From a checkpoint of a small image VAE: encoder arch vit, decoder widths [48, 96, 96].
Rows from block 15 of the encoder of a small image VAE, named by matrix and row number. Rows with one number within an expert belong to one neuron, the router's apart. Each number is 128 + 32 x the weight over its row's rms, rounded and kept within 0 to 255. All counts start at 0. Numbers have three digits each. After the name is the row's rms in percent of the matrix's.
Before each expert's rows are labels from the 100 images, of 14976, where the router gives the expert most weight on average: "strongest on" is what is common among them. Only what is clearly more common there than usual is listed. The data: rendered scenes of toy objects such as cars, trees, mugs and chairs.
# router: slot weights (encoder.blocks.15.mlp.router.weight, 16x160, trained with AdamW), inputs 0-79
# up: expert up (encoder.blocks.15.mlp.up, 8x160x160), inputs 0-79
# down: expert down (encoder.blocks.15.mlp.down, 8x160x160, transposed), outputs 0-79

# expert 3
strongest on: count: one
router.6 100:145163161117146116080137133175180148102132111104144110112140118080135084106131148092152186110154094080169138094125100109083168113183095142045102111121160121100147113176147068114125086151114152094082106145113174137159110138142124149053183172
router.7 094:136155127135121154086142104166182158102149106136133084119131102081157090121094129103149155119164105082165166092112113141077200112186118175051105141108165129099126108175122047114126130125082149102117119144116163152183105142138137115092129188
up.19 066:128147117159110134162140184101136118116149123053164172121094097108145162121160110127152101105121156135002177149173115136151156132118130150146097115143141153144120128094099182165137095148081143095086084100133120203055150129076072112108125112
down.19 038:119137119151166162075188125113108138120067100141053131105131133130111130095072114109109133126119131121111121034105136128082131141098099152082102134124140138107137138121100154136168116147157153123131110136157131079176122142119138175165130104
up.20 043:069123131123110110150128132119167148179119169113110150115094104129096179097111119155122162095161148166116149149142136140155000031109192078175101125151123135133126114040175146120082173130153072095185079106148148186123110108127165133096098120
down.20 054:142112085151117141080118138182107146118156171170094217156135101059149118148093105082156084143144127127124096163120128141128078119164129127068102132119124146166031120043130100130163106141119105146105163122126158202173168088146132182132146139
up.21 111:129107070084145158148109087149164157079090135085113122167103136178066134087158131123132073103184072123148088143095108119107168156162139163159063129173139082139141151067137112078157152168107126091123064156128094058126125103148190121174087136
down.21 048:055159143196143167110130150117107058117156169157143142158137108109160143131137105155183103122138107152128192100071113153163082175116154135077194079127150108134136178181123147170033141141093117157145180130134139156093193172057095138085113135
up.22 066:117115065125124126129158148111121142097105107081124117181135119153089094091139144137168063124148096111099091100135100125158091151185103146139104131187149153158123159000138125131155109136102116133098154144102088108099163088114137139114122134
down.22 039:118108139127094132120116101178147115195120115143145105110118096101155182126170153146114110149107134138140163137057112154150060132143147168116185141123160097105142160105159168171110140101115107113092142039161137128099165149161155131114064111
up.23 063:092080200088113076139166167121085127182108160102114165170118120096102139105110141133153102120120113137169140138116121138130084096187126105133102110155137143166141137074173142156102174101136101127086139155139175128152076028145148191077097151
down.23 048:139115135107162170072120138099170130128139137135123168076170135131089131185121108147109151144131080126085106113128106116105090117136165158116113129123102165120102135006134143097163059134143143135188109126123114188108063132150126153149107154
up.24 122:103090124140096118149078133157120130112193113148137128142097175146103166138186146140137152101163092167169173153143113141087157113107125119136145090154166158140102145206167142127099144145090105136111103176169105157123105136129181161185093147
down.24 098:151110166142135114105164153165126170112098128104124158156144120196085076166106114084070085127141157103112131112177100102132199168128079078132110139153106133115114102163107161152160120075152150138118091100134140076127170079126142130115101141
up.25 054:165139079146160162102170147097146186110150186062152107098174130116128134108166111156185085127138118109061112192105125123155112205183091156115107125182141097174142170048153160109161081153150101107149110109126104176124211132125174048108133150
down.25 042:124122131148036144115081159211118082154124148184102122171105149182143137137163148080145137092088115123231095146126166135169057102121140136090142134143199116148072120118141099126100198113100136167070164101055160131066161122138096181098120126
up.26 100:102093147124115129166117134112162139178108203139154119126039131171105190169095192117138147075107104125129113129086170100178136086218173098138151120128139155157146098138154099105089116091107084103089118113123072178116089140130113152105083153
down.26 053:155112122115061159081100120139153120087139095093108156166204109104104092140147078103129080106147148154085133082130127174116086165085077162135143134202175131095110116215143153136151117124149134135096095115165183106107172150132146066174160134
up.27 109:124132044152100148157131125133122102073126113087141135133098131158114114164190131145134105142122125049079117121151127145138179198141137150207092177133110153130128127112083138104115117107097158090139104085088080079136178158070159073140193168
down.27 066:155180153140194088111153153145068139150109118132123083136127163128159147134138106114135103096107112183180175117154128126136138068089114098138166098175187084075146120153116176136090103171167135124129168158136147148101175106126125107150102057
up.28 057:087113139124083061167149148072135113183159106114113168107146118099108097110128096126075208121123181138119172126158128137097094060109176122116098178126100118103099155115113105192067171131105116169180156097158163205143126108105139183082118143
down.28 040:147084121145127138159100101184144166123125154152116174083116128107169082146098112095120169115113113096078103123103133062129099124169120099128109137135089151131076116069148087153202141078108124116116137081095129149146173146194128103071114139
up.29 056:141148058135134136135122123118144159092138122071139148130182111085122119122092098131146106182106146136035093151133090137156016162150093154152129104179110153156122161029101130116120101154138144164118117126107082132111172114138104061169122140
down.29 055:166119126146126101054154137110107115124136092169110053138079145169064120087154126158183133130079039142236138196140141149126078113150130062080121096160151124119066132080126126122113116129103149149086121192112148194101108098141157187106163136
up.30 087:095118130165131148125106152095118205085085142110146100165122105141071134103087112132177046140127129104062107103120112137154103180186092116148176111195154111157110129102127140109154121147092122144088180141163093140073152077159157110132137100
down.30 046:159160121145137118101122143101090082121132133180078142119119143175135161115158111096163136107137112156215191183083128143147053137107142182084128107152175085076138164162097125142126102156138165137081082124107135132120133100128152096122100105
up.31 039:084187134138131128154163124104104137132092179154116083133139111186110097093082140135141111111136142142128135113096116128164121168116128149067095114115150126195114097012095120112162135135103097185193113138139123190111182081130161134068131123
down.31 036:135116219095122143114088146121188109134137181137123070122143108126170136150114145055172119133099125077129065088111145177172139116142119175115131108112157089168133161057135094137131125108148172125058118157117142162105117108155114135102192112
up.32 085:158137074169154163101152127114133110122118125131102099130162178140140088120140117109144112161100114120064123143124133091163109224175072141050152138150146112143099124088063110154221112130145156166106136140126123142097225134121129097157173105
down.32 047:142170127177136100165152137122109116073095109153136150125074137141216145137099083123130116065117079157199177096127123204109048125126151151148136109128140112092090146155143159118071187157075133093120102152180135118123118134076151162139108072
up.33 045:107082162103104096101151094076143113183114147156130158141150119147133105131148161156103187127124155174196156154096151124182040063133131124099124171104119087131042184059136152139135177087117132159154143095127135177102097106114103154126123162
down.33 041:162140128156109114095065162133174143113108071137113141072105139106074089148098154119126164056106140096149124121160144156090123149137130171141072144157087186087183112033184094128179100180112175126141147110108155115150096102146167118087148121
up.34 039:122137134144089117125117103146141138167110134105133146118113106156105139146102125142083199141098160155156125156131126121157000106117157092142128135131138138170123119000142130148120175122118118128163092138152149167131125141092135141151159113
down.34 066:139113130107209096146151149102146131142141104163106134138107131067217123125015137149172121140191148120130145098126143131131098131153125158109107142126151172089157128000153107151165124146094123127164133081130144140144129139154124182137098150
up.35 036:136120078149095115157115141113176184150113097103116131124161118139102115146092115117109194128110140123122105104149130116178000164122130122180092112165127133158098190000125138132121145159099095134154106134114100093128162164123139143155159152
down.35 053:084110173141056136171167142122131133092118144147131179115130129088130097118098168099092142064134176114113141121074114037123050097150152134089168106128148137207083096121153138128132070131098112135171142167117174159152101146185116197125179146
up.36 105:146122112081152139134138077100139080136091130167127166162101159148138151141174087079137108134127102100208145140087165135206181125099114153166092170112171141097114131130119099113128128119094183092095082150096157091138145162106130137162181142
down.36 061:136151163166102132175144175144119159118079165112141055127166104144122121167151093124126124140161082174069079124133140069117154118105097106109170077118092115150171153178111164080129129152182057120124153161164131080124109087118130125074086107
up.37 103:086096098059055083150150095096154129106118114137184125094085172209110126143165150138087128083157086091158102087145177132170159164124182164152144158107104150122084060162150126135075111120043138054142117122084128086119130134139095052155104146
down.37 067:162136090131115144121104158130102140106108158154098096127157104128135133141117066107177103147156144156060150126130107176122116142088102103132107159197163105109114178197109161134152125155174150193135137200154101153093105147122146175093086114

# expert 4
strongest on: count: one
router.8 090:134179184156129120045123142150196113141126112142125123073139141086101111129107157046176129099138101100173164115113061073146151080167139158127106140103142140104118111161142111104156088183143135096058108154117194159152108111099166130098128132
router.9 086:150173161171129138076144117143192143145142142148143132071114142077097106122118199070145138108103092128193165089114083078142136093157113144126081146136101155118118105185137078123151084198157110112085101156150188187160138120078114129078108116
up.19 247:168149125113132139121089097109128086116118126154151135083107147188129133109139127099080112109144114119206140114087148128107250117102129148128119168097142163110153103222078116141167117156141153096183079151117151082131098162150134127144134151
down.19 329:129132102109060129122129149106126139193148102097112179156136120114107154130133082103079126116083178162078115146127132136153255147106105078155132102155092149132116131255132141093078147076184131144127133114166121117147158129099080075104091122
up.20 037:113137111118100103127162106099133121161129120105116149088133118100142118114141113122108175139102160151128163167135131137139000115123167111137125123132098112182121135000104137149102151138141112124204140126149130140132156151131097122105151128
down.20 049:118120137153070092085094153136161135063122120187125149103156134141166110147095157093212138132119133118138121107111143112142080086182141127129128149117127123096133126000114120125153112187071162127122148102114164201110101078142151182134114109
up.21 126:116108130110102073131187163108124144174156170168122097086143140139140104111135195182109115099141113101123132109160120118094185134198147140113158085123142146169130097162114115140155157100180087144179171119087108146131078074150120171078112152
down.21 078:095115116135091170148133138094175118093155091050143161104089115143119135147139083121153104164156160112069071168098124133128241194095116119164060154150121118101130142183141144091089162099095153125092110142175130152108185153099091064169135128
up.22 204:093118122155148090144113139166178148154131106117125148138092127108180165174130157151107165115084126127135146096149153133145150154136143130090210131060133137088143064238124158123097113054124119130090168114103122129126105155087095131085141107
down.22 141:137128103123105130114177124098085093096131112091114099136159124146114107124142113103073131181106094125128150137146103159103200160053098104142061157160075137100106156249127108159159176138149071130167096156192126105142137116130119111127123147
up.23 059:106154061108174141155110127144129120064085110136134151176155132150075146130127129164153126149142099108074110116134114164103021177082102138090168137127144156144129170025144116088135118165094158131084117128146104089116173113094167078221151138
down.23 041:119185146148148079128133115165099114120119142181154096123080113160157118079082124202186145094145134153171189085133112150134014132172172140130188098152144103089139105049111127158099107212144144155163128142086194144142100088136149177091149121
up.24 085:136132176124126138099091153086115159152134149120123057060107157126147116143113177138135138099117128105145175089123141120121145081194138078110160081127147134196130083180117129149100098118145081146179144143118143141109102146138072123057121149
down.24 044:126119106109139168119164144128141097130233130100117154096172119107127110133157104049107147164168112130102045165126110141141141122021098122130119152122143123110146145202105129134093098101080182111064089131157086193134129154099168111183132132
up.25 044:086173079136141152129154114150127121129088121128099142190127142146118116119123112115117111114105134123071105126134081118118079215173077153154060100169162138175102157069110141123195095197121199134100053155131085125111162193092190099166166111
down.25 041:166108162128173136128115137144133144090123103130113141114136100128138162132115133145200142122134133120163123108100141116160078065132148129104170119096159067107122179033137087153095173133069115153075138151149121191087130124146163160113149072
up.26 124:116139135114120135132109120123113087086152131129155126174110189143101164108141052110137140172182113137168174097125133129119168144137117156150153134127164148091065147219079107128099107139084197123081078103045106086121202096154152067182193125
down.26 101:079138130117166100107156138118115160135092091090115109097115086116122115147113100108091140056130117162072123162165124137122254104100112051163066122164102109074128107251140163109142131119196139127129140174166141090157116139104111062125132113
up.27 043:139137109157127117112118129120163150133126115144087136116151120100170107154108124135095150155067161130113151118127126110143000149088130108130162163097091131175150096000132136142117126109151129162174154124151103092134161173099129094114160130
down.27 046:127134131131083108146128100126129123124113131182094061147142131127086127116085137198180166164103170119153148061139162149134030105171122145114111133122141105125107124000122104144145145184075100139112148113108146158140098074157164176137135135
up.28 117:137127161097113127101209162109082073171120103179116158157166134166137160130136115095109167140106122101196132130097178124143142065103123142093106151108147118115070141185113120132107167061065182157071159135120132157117128162137114167124145133
down.28 063:125162089198153122138127104118153186099103121092130085107123146089183164129105098166097087137120132166066124111133105126083155203167138095153101085131112124117164101121168139118117106187184103113169117101174122143136111107112093104113131151
up.29 042:128134121108099117129147122108130142151142126083111141099146125120110140125133129143119152137105122163139140145127124139149000117138164109119137101149126124194143138000130125140111146154129097110155114135153124138110147117144119104128139133
down.29 056:090118174152107124107128128138163141125127133163144125143136118170163119111121114167190138083130139102126129117121132090121000106176148171112088149098112129126118125000129103143143155154068103127137152097126136192121124116135138220090115131
up.30 056:113129157119088106121088089107148184167171130102135150069096094127140168159141138164091185139110159169180163150148140126133013066130173079098135115080117110145166072003119087142103147087131118098167104120168170175136081144105108137110131144
down.30 045:128122139130078107165129134102141142139155190158119138127117121114138085075158168111159148079089227084086139141167134137098007118189129146147110161090100157146090105015124109127200175135113117116128169132106108105161109072156158173084133161
up.31 043:131108100198110157164136123069115147130114150126142119161158119168057102164076092098108112145138122112112070108112087118148021172122102141147127175128149159146109150053121109103138139135069155153057144156123093147156186101133143099156176112
down.31 033:107125137104096092166115139151141099147125103169115103136098150146160130089164130100197110088133091107187214139098171141125065060167192127093138120094169098137132105000103136120103157148130067105136163131095161133101127123143108203105087105
up.32 062:146142130165142157141134080133142180119085113121146125130096096133150113132098114138116107133041169160129124124161116127180132205143104128101166186095064138123155059077117152128189134113115152116140163130123141120162159159077186120050161111
down.32 039:161149133143106097126075121130098044139128153166123129095124146146102120137102144087161140138113124143233089122140158180144128066103081135126122144106146150094128166078114118115093196145102136114117175125048137134155151110161083157175166107
up.33 058:114140131068122108167154158131166199169128107084125180141086125116128163139143128147115174095128145195151158128122147148137031033108199128156084083123109110179176125039146152111076138105160108090141073117155131149110095131115136126110058165
down.33 042:094093134150119158119108138133168119149125194186143136159130133146106110131091189102173122107121158069095100124111131130121069136201117157118109157110102174135106145000112097180156107127108163140159138116085176131108198142141149193118126158
up.34 053:133152090140161126159094135166135126094145086099118160112126112088156142151139105105103143175082164099105120128138133084164013145067109107154149174111087146152142126058119123154124092119146160138110158156121124104155166201051080079143162097
down.34 043:146155153115214093123162140090125122116087143212145115151132146164110067148088141169138104117127122138157137104158137162107061097156145134108124103108121146153103124028127130146162119147119130135174167127078178131121091112163120206146097122
up.35 049:128123145186150102088101130113166191147139125138161117047094136124152136163118145148114155106105154189147152147107123152122044090125149132120191101115096137149168100046169126129088096139213031085181130172147189087150116130138114091099097133
down.35 038:067095130085117146138149156061135106117167121159105168168167114125090125099131149180138121136126176085124054128131136116116087090089094131103098175081145128135089172025087095098141188091055171159128171116126086119145143098168135203128135142
up.36 082:098092198096088100105190168095085080185150135138127159143087106114134110134130146111116147161137126117184129146138187133156153033128139112093158134122142097110116135103130162151122181083068137151072170112146148198120098101146083176095128120
down.36 039:159149103149145139115124097121180183088093133083113135089166115102159115139117065167138129117101146124108161074168104108083085200147126142191033156134084133107143122058153119103172091141164143132142083101153141160152139126169140074142122158
up.37 047:146155144145108148075109121146135143160124129138114139100153120117142133133110107155100151129058155129144158153149122114153000129116093117094150185120120121130154092000097111149123105100182142162154162104147139137132120142089107100095160121
down.37 050:162136088133146075141115134128140137095107130152125107148131135116116123106120138189149134167122194114173151133149148144101013100190140104130083123064124134118138133000163118119160177145099146107095150137125086114171083084143138144124132148

# expert 1
strongest on: count: one
router.2 100:143197175174116147094121106162163159102096137131162104090108155085162085090132109125164138095186099105197106135103146067087167159141120165109131139079173129083134085151137100114158068169072121107145102136133114168179116121123157136111149129
router.3 099:143211154131146136089121094174163146102106156112159114111060142068144069105106139133172135094151103109200109118100102097061173148129100146101133164094160105104106096179104091078137086172078129096138078156115139158174089141105160149123151117
up.8 041:132179141125122083137156119114088135153168116106146173136156113121143183099150113122132180137112158127098125192118158115135000039084150123144140132154138114137084169000108144146116136103128140137075112136134100202095136100148139123172153115
down.8 047:171150085115137107139125160131150144199092069143125134101135147116152092165091195163144114127078120110113168122138165165104138138147166175103154112108103095148171099058123110067147149164117190132186128125089128179116049097131115125068182123
up.9 051:109172134109118092088122120178166158135123125087129178127148132058134158121150116135148201112104185168134123142155111144101089075149136133118123107155128118136159138033128092117056104161136088111095073138119128148122091153082055105156093147
down.9 048:166081054086136142167099127099168094114122160167150179155102109151146113126093143135110151083112119083109069120176142093143161152120140122083101143098119171181166143120122123083187162079112087137142132173125144133137123085195121202149156161
up.10 068:087148068144159104157167109176160150096091127140118115149107101131080085107074123111177058099150106129097109086152113108153104140135159089158159119161116154128196068140121142103132116131221165111129172088140123125130115143151182139055099098
down.10 041:158115118108159115119171138132090113150167094156141145082153112147117130103232102140155114183174181142183104152085095168166124148085177193057178091171154115150147163147118126098082141123096091149113123151098183066110164108155140078112170101
up.11 115:117153078144151097158147107118170150097084142146184125110173121082168056162088116165156154116100150115041107125154083135145129177101091123115159205096132120080152145139170164125125112115122096160102156101079123108152161143093139096163133129
down.11 056:113133147135093153078047137124107103120162145146083128128131150199086194138120107089108114190080095141220159109117157154149173076106081127150104112119162109128108116082078097113134193128143127123113123081162109147120110113155123107132143109
up.12 063:123126131042161077113169126097112143131113113123131172147159151106095196115148157121127153100121118175153150161085112094115082047129195165140098132117121117126104133081119140111167176109166127086094111165051103131155107143134117132122084153
down.12 044:150093147162134142129098141057169140164161164117133156150121142075144072127114161143116121139141103111042106149098124137134056146125150115104092145124091167139167134084107121144121078128118114125163159101142124127113158156151107127093126149
up.13 051:177140058061127182137176138102144129128165087088117146106173145069115105103123151095149132162147113126084073142141101106122048158159129146096139134193088119142119161071090105151136049205138122145130140119166137143102197116099076095157116134
down.13 042:164103118126197104092082123111100112113102199131114149158120112146138135179086111103202151122135042142155171132134121149144182094197119138072134067141144143102107187156095170132117123094106146143077128146126170149072145202141095096063096108
up.14 067:110159100130142171142131114117162194055074143081096141093107105115102144104126108170153105141163181141097152133117108112134124065105142113208107150161101119146165114103135113134116141161147170081148100156197120139109146157058157063165085105
down.14 040:142133072147097091095140092133076094135137153177139140151127141190084113118079138122075115105096090161116171158150096112127146191114098148076177060082117169126106145174074153139135123107100146146166203176051086130131186169105108091160134130
up.15 059:141120156175076168116135180084128107155126089087097137125134147123101106145178126104106161135141146103109149131083131093144088086113120134104159192169150037118100197054117144200127175096134120177116184145111139177124197151117082136139171126
down.15 038:135181023169152085108138082162143144153071145168134112086109124153144096135079116075099106145113111080114148070128121153071064171165130149154129080097096186136125150074115127089107098157132138107143123131099099133160127103133133114189129141
up.16 094:104078180088078094134193106144091116133093132131132190157105090123121221144120128101091117130160079118140132151141168176143101122087116136164058123096121113094107180099158144095106190110082150080083137144174114094176109120140191143157131136
down.16 049:105143094145127163097092157134170170131100127165120119087105153094157094183141136139132083113143125137093148140120127117162093115165133115126158119176110055115140081098069124131164090166217103160183155043074132133086156095121066115115116115
up.17 122:140123098079132146164138112111113140092116186136168101128164100122118069087128135139161084141180127108082078149139096171052121132150126142190084129188135121122176168154145133118128142200136106098151127120175104093092136057190149106152090117
down.17 076:147159137086081130116176155127114146106147143117163135167119151182156135166114135077132138090080143144131131131150130113206247117111130153112158127140137089096162113118138138115101075123113157159104118093102116112107110152150081098104154104
up.18 068:129147124102105104130129083077111184156115160154121160093135050134165110144092124139120125111135178160142121104114137138133100067091174090141100085103066146169177090078121133134123134160114114087255058084138142149122119112148121127104151158
down.18 044:110115100129074121094132132160170090156108091116134147126093130095082149123159139120174195084105095103135104164122157109129036126184125090140166152134127142169168077129196112088113143091160138089118139103142124114104177122180141188201185144
up.19 087:190126190136136140116138160149111132181207122128114132094136112060187182149206163154122089130089098168131173133102196136110132124139159090110129091095116153149121120148107175083101084057109099110134145128149125152134065176088066147125137127
down.19 043:131117089098159108112076093178113137085110168150135168182154122153104135105056122154088134159152142098066055077204125115112150125144099117172098157148115162129148166125143105121187114154141087090169093129084076090145096063087128128203204147
up.20 085:187160094144154073132100129159134069203124110144098083116065192161122145127127161106130147090109118094166187144103156084097141154169202151175123164129130115063177142175096114104174153105205136121128155163072149126163109177061163162088136138
down.20 055:118120200134146114170170133141144196140172203100200160082147141145218132158166146171091143138143145171074104201082112132099165148116092151123105105119120123180112121097150125158134097157061098160147164185125132146122124129173102099097130099
up.21 041:158126106123159163102089131138136090124140114123123118138144155121111104096139159154106127170086084108142127159148102131118000129131119135120161142133101125140149128000121131137160147151154141158156128103128106090103148121135107106137165137
down.21 067:114143130111194107125117153127143125138124130122126064147155133064100123120055169078169143088173090133121135145156117130107055099173152167112117105116133128091178115040115138113138104177077147106166149090133069231123133075200137117164145120
up.22 074:100136109079100120147077145104169138106068131070151134062100172140124068154167117203116111073143148148140165093137074150131130112190165151126105085103114113123071126179102143138137134107094111167221135061097153157101143113136123064133115157
down.22 043:135118130183049147158103144113170100138198132116113198146125096179084134071183158131107122074093161084069130120129129097183148173080082097185162161146091191134115122220132129116096108104116140138135113110159118164131152142125135155092152098
up.23 060:100126157103097070082115109081149169168134167117169148094100106130117137138108144159100178120100150185185101122115143149138093053112150105109133101064133146128121066042175120121128199134097120146211083100158127179133074106141153132096112127
down.23 047:104107138126036102094091150124150127160118179125101148095137139127100133152113121129190143136115145087086108162157149102122107123174081105094117190094106115133115106041125080125157139064146118109137162149109160144159192114173096181180182169
up.24 072:171130093178141156144091159137171136142158131095183123078138152085148146126206152166135129105124165108022136178151108129147094135138102146135145141164141118152120113098106181102134084170135108137149136097145070136115116146074085086148103097
down.24 040:072140138144153105128145090169070030152077145140133091141133102155153121162109120186138180142095076103160150161142113114117145154069146082112122146135143116103120162136095096109135165158094151129087106149117108190128159076204181148068193120
up.25 104:110122155105129175077117108122145110128088117095088131111091156155114138153134078150134142124098161130207132118097153136142179111089162171117086152147160103109129086137103120113140158092072143089163128148147170096148126183144118095158177125
down.25 066:123137085179168109153135158061144144146166166133138159127161136166163182150087198142121135074116154193094094027152129051123147133149105076145212155103121193137145123104153107084155129122209058106117164133148102141158088143112130086117173131
up.26 058:093141136131120144150117081090150218178055173102092119143145086179078114133091124139117150108086144123118077115096079137131058134178129132181082135104149119150151187078111095108125163127141121101165123127108086111134165064147178138147105132
down.26 036:140136100140093146127043120120162124126109088115135184104120150153112158112117152081172137116119049121160129106119140102119072108130114129105151153112150122135130143070125112119118115164117085076133143141111090129135117170130124115088182155

# expert 5
strongest on: count: three
router.10 109:144149166195125126080149125173212138095115102137160113139088124081129127094090110122180122098177080091188115111111145134117182106212105154035123138106175129081103095180107075108163125124127097096115118148113157148162104105150164156136122146
router.11 104:117163159167122106095178142160200163100130114175152110134110127116127131108099117113187086112148109115183122102103129119110175130193120141024119160137166119109090142192123080125144114133139099101080093170118217131157097097147174117110163133
up.19 077:166145128151122178124082109134133110081177105069139160091122070098132121108136090141119152196132183129124102127111108110172119129079119137127182175135096091086136129095135134161171114173119178122116060130174133196086191135082122096140143084
down.19 051:146143103127221059135150125156113092118066194160129127146078171136128097159108116188131131141113061156163184131180129169080139108148107167177127106122143157115175133098119157115110139114145112115149219173072116057171113144101142077097095138
up.20 172:145117134158128154128124140157081113038167111128119131172209110138147120106154095120137129193157126072144095095124120136148186113075060133139148128121166130105100159205104120140144143087102141161059116132163109113097146091188160125244108088
down.20 152:097125140081097113091115128121138120229091109114127121084133104163099113177089120105088167114132135134147134146157139127078195179150114074158164075178090105119069120217100152156135158120126162113171116133147137181110100122122103101141079128
up.21 050:115155131159137130113105123158179159160161076104099162113134103109171205136120112121095150145100146121115188134126154109149086147060106111141144198085122147150146066000107093130098097060144137134118145139192133127129140185057131081108160125
down.21 057:151147102121105105113157114110065096099102171172171155099095161150205122061099159166122147115172180121148163114139151184117083142157133171105190161127148116114185189056129095132109145141127077109159149136113136190140169108149154160087116128
up.22 035:107093080104137134143144142119129104150173127117145148124129146161114134137124171129136113139141104108109108155116151144150000141117126142111159097150135152205119113000093121133143130171163141132148118105143095103140177104136141074106129138
down.22 058:126149107143155132094119141153144114103113185135127090132093130109140113173128106160121155185123183120131132199162135160149102136133149127132143170131126117115113135096149100076103091149121225093195133080116128103174168120126129198126105120
up.23 049:148136067161133175161124142140138142100100098102096126197138164125079122091108118133161123148117091120108079141148093116103012152108106156097146088167112136181145173009108101127152091202124129132106144161133138112093153104138156108157140121
down.23 054:101130155127212134181101100092119140115114137133144117100111130180116142106116149236110105196063089113149178078147138163148130157141139157107077166130119115117123159023168130126138129082102129150140123072108133215157100120097129162115116106
up.24 113:151100081066097158142148141172151101087126093178141140161140128157061172120148128124164141142164099137121096181122158122170175145067077139080175131145180102119122114129155173082136129103092175090045122152163121141078126159070119098205101115
down.24 065:090154119162113113114180118143133118143130145137079109182104120112165113117160094184107130149121079101175184075144131126111071172149129114163135079120110144102143160252098120115105113174154161124117121114133133062110165092118143139144221147
up.25 038:121146119109099168146132142109178147127119103075087137088171105116089106140113113111173155150145153151154081131122146115183000088140131143127176103161129101159125128000123110147083112140139118143164142144129099177144133156134131142107132113
down.25 064:135135105132053092103104113077169111014140102145105136179111121160158098083079113166155119141142123139167112132128143133158087106148131159133115124136158071125172142071139140077134149160078158134130135132121103081116098065083139152087107120
up.26 062:136149146149177128062079108100122104106093114121092144114161156111175157138113125096111154160130116098103214127110132129110074199111119143133164187117137136072137129119130124167122072090213109148133112154127191134176164200138096121178188110
down.26 038:077142102144163098143107160156160152072131152096127102083075113162122122132055149174084154117108145152079138130159132109131077081141092100131194130139173146123102129086186108125135122212091170091110178131155159104141095124113153095129107151
up.27 208:070164174164101088154156111134094108156133119176124117150095147170113101119128128152153090122120108138191148118123161145139237120176164162102162125108132181070099079174131141096097139049169126164106124136039168127131071066127104194085113158
down.27 213:069099075126121155136119178184144109131122123088101179112155097041126147142197110124109121163138204137090110175176129145100255148130102125108118093136110145153125129154159130114125174144149158114109082177173085130152101117099049060134147132
up.28 049:156132142091090123101178145102136155179088150081146130143113155153101195124124129135177179143079114189155111147070179107159084079166145157147122093161145108127058132000138146125107128099106099085097100142111132161085124161125087117182100166
down.28 048:098105128118164140116095116119117129110161234163122069158149107136045110085152133165095149206103090125122101146103119065143145192109117184161106132106144142115115158077110089167159150163112214137158136084141141180113153105120156140096190105
up.29 043:115168094121127114157158109119113206170064112160113130125175098144150150160144168183094189101129153148124134134095131141086006147139123130147111087128137159126168150005169162098137101165173124094220113177137137088137108171083120122135121180
down.29 050:100144129141034116096159186096163162174147081171155027135075138161144112136090186117172177126193154119142129164166140098125059148125127139141082100124136089125079183131104121145126107076086099148125153115117109128092127145151151151141147129
up.30 037:125136083140144161135100160121147127142116096091099111135112147115094182123104123132179097121098093172156144121091151080172033156146139133129123050183148152203088112000150108122105105186142102165103100147143128185120151128122143108104117114
down.30 061:095153107136107138192145144159129129143143180162127096182169120143076111163172143097153141138145142079123092061067101195153042120115152167100103134083138121130142146126106130234125107082077065145126150073140133081110164114179172157121157138
up.31 048:101123127180142126108079106095134157143097142141114107100159142130128095153114101109119132133132137102129119119103115120157000120161084099149131172139136110129149147027065134145103179095159162185159163098097109086135142126128096137106187119
down.31 063:169134107132089120170136106174119101139123170137108095183134148119102142084099184100126159041095153147166123158180131129127114133114144150119140136098145134095161140027155110167109084166079145094096131138116152129148170184100146154110102158
up.32 078:100109121116129094192160165079100077173125085180183140125092134116120143163115154108150102136193159174051149095110115112114174073139165135138084145147134174166169147086097117132093116105141116117073204133138124154149179131088105154069122131
down.32 034:119082081078100152135143138154163177138111111106072070114149152100073134122146066125129079109100147134129107165150141142113124132122105128135131115147128125156148165123115158135157175149138156118179055150113099103086114151165153043173163126
up.33 159:161128127142138140096099138104100098130135156183142036100168152142160078087116125145155125174128132110150128100151146141114194111179122110098163131144129093101145125226140096163173132125158127160255149088066102119110088143194106187114126112
down.33 187:072132126144069115128139120050116140078147062103188100120121116136117143157137085120053134124115150136104139175150133112116223113120101093159185096155124156105109137134128132073164167134135140095049120148191142149125073155117100119071144151
up.34 114:117135107138149118154142083088163147048085150137122164138112088126152089099106118134105130106169163105060126151143089143122118113071155104162077202069103140121201156162120141128161106135196137079179064116121118087147161125090155092126155133
down.34 056:169155181095158115086128156123082086128078122130147077100068167124100134150141128145100129134086093157151157121135160078194181094168111137100179082154145130146131112094126093150096122145135103154099182139093146088104117094155091156129147123
up.35 166:140149178118154114143052113163142138065137110107151110136087109099182118110122092125154132115140102154150108110107121147075255127110174149133107131116145092122161099157152122153118101097086128134181104153100103086147078134140183153152116131
down.35 254:150131112104217117137148106144111112170150156141147224095176127102122134172172149078152129181106098143139128144194137056127194125107126098116174106175106165077123168235114122136123172169186141145141116156143140092093150147058099113161150137
up.36 072:174164071090150159112090094122141181154035146122111155124196137123137188137078076171084140149054120142114127144130118157068110196139110126105151145109117124091109170125149085075182135144117131137101067140149145140133157105068174116228149135
down.36 039:072126136148133143126127122139163161154146065176136079123093115184131117082119153101122112098153095172124126191130131140151220098064109113148189064150102135186069143157127128165096119161121126111187209137156111148099157127143129099108076109
up.37 038:180116123173139150094092090149113126167127124123153111128119123148134122109143129117093134162062145143159135162117124118141000146113110103104134137127097155144151123000074107186165083147154115136156129157116157131143144122148135112124189119
down.37 057:143126133135243124150096167142153148110163188145110214115144157132057117145106166203175132121124126106114105135119125151108078065193091102154083136146101077152153099055160139147124127154104107152168144110136138086158105111121107141171173130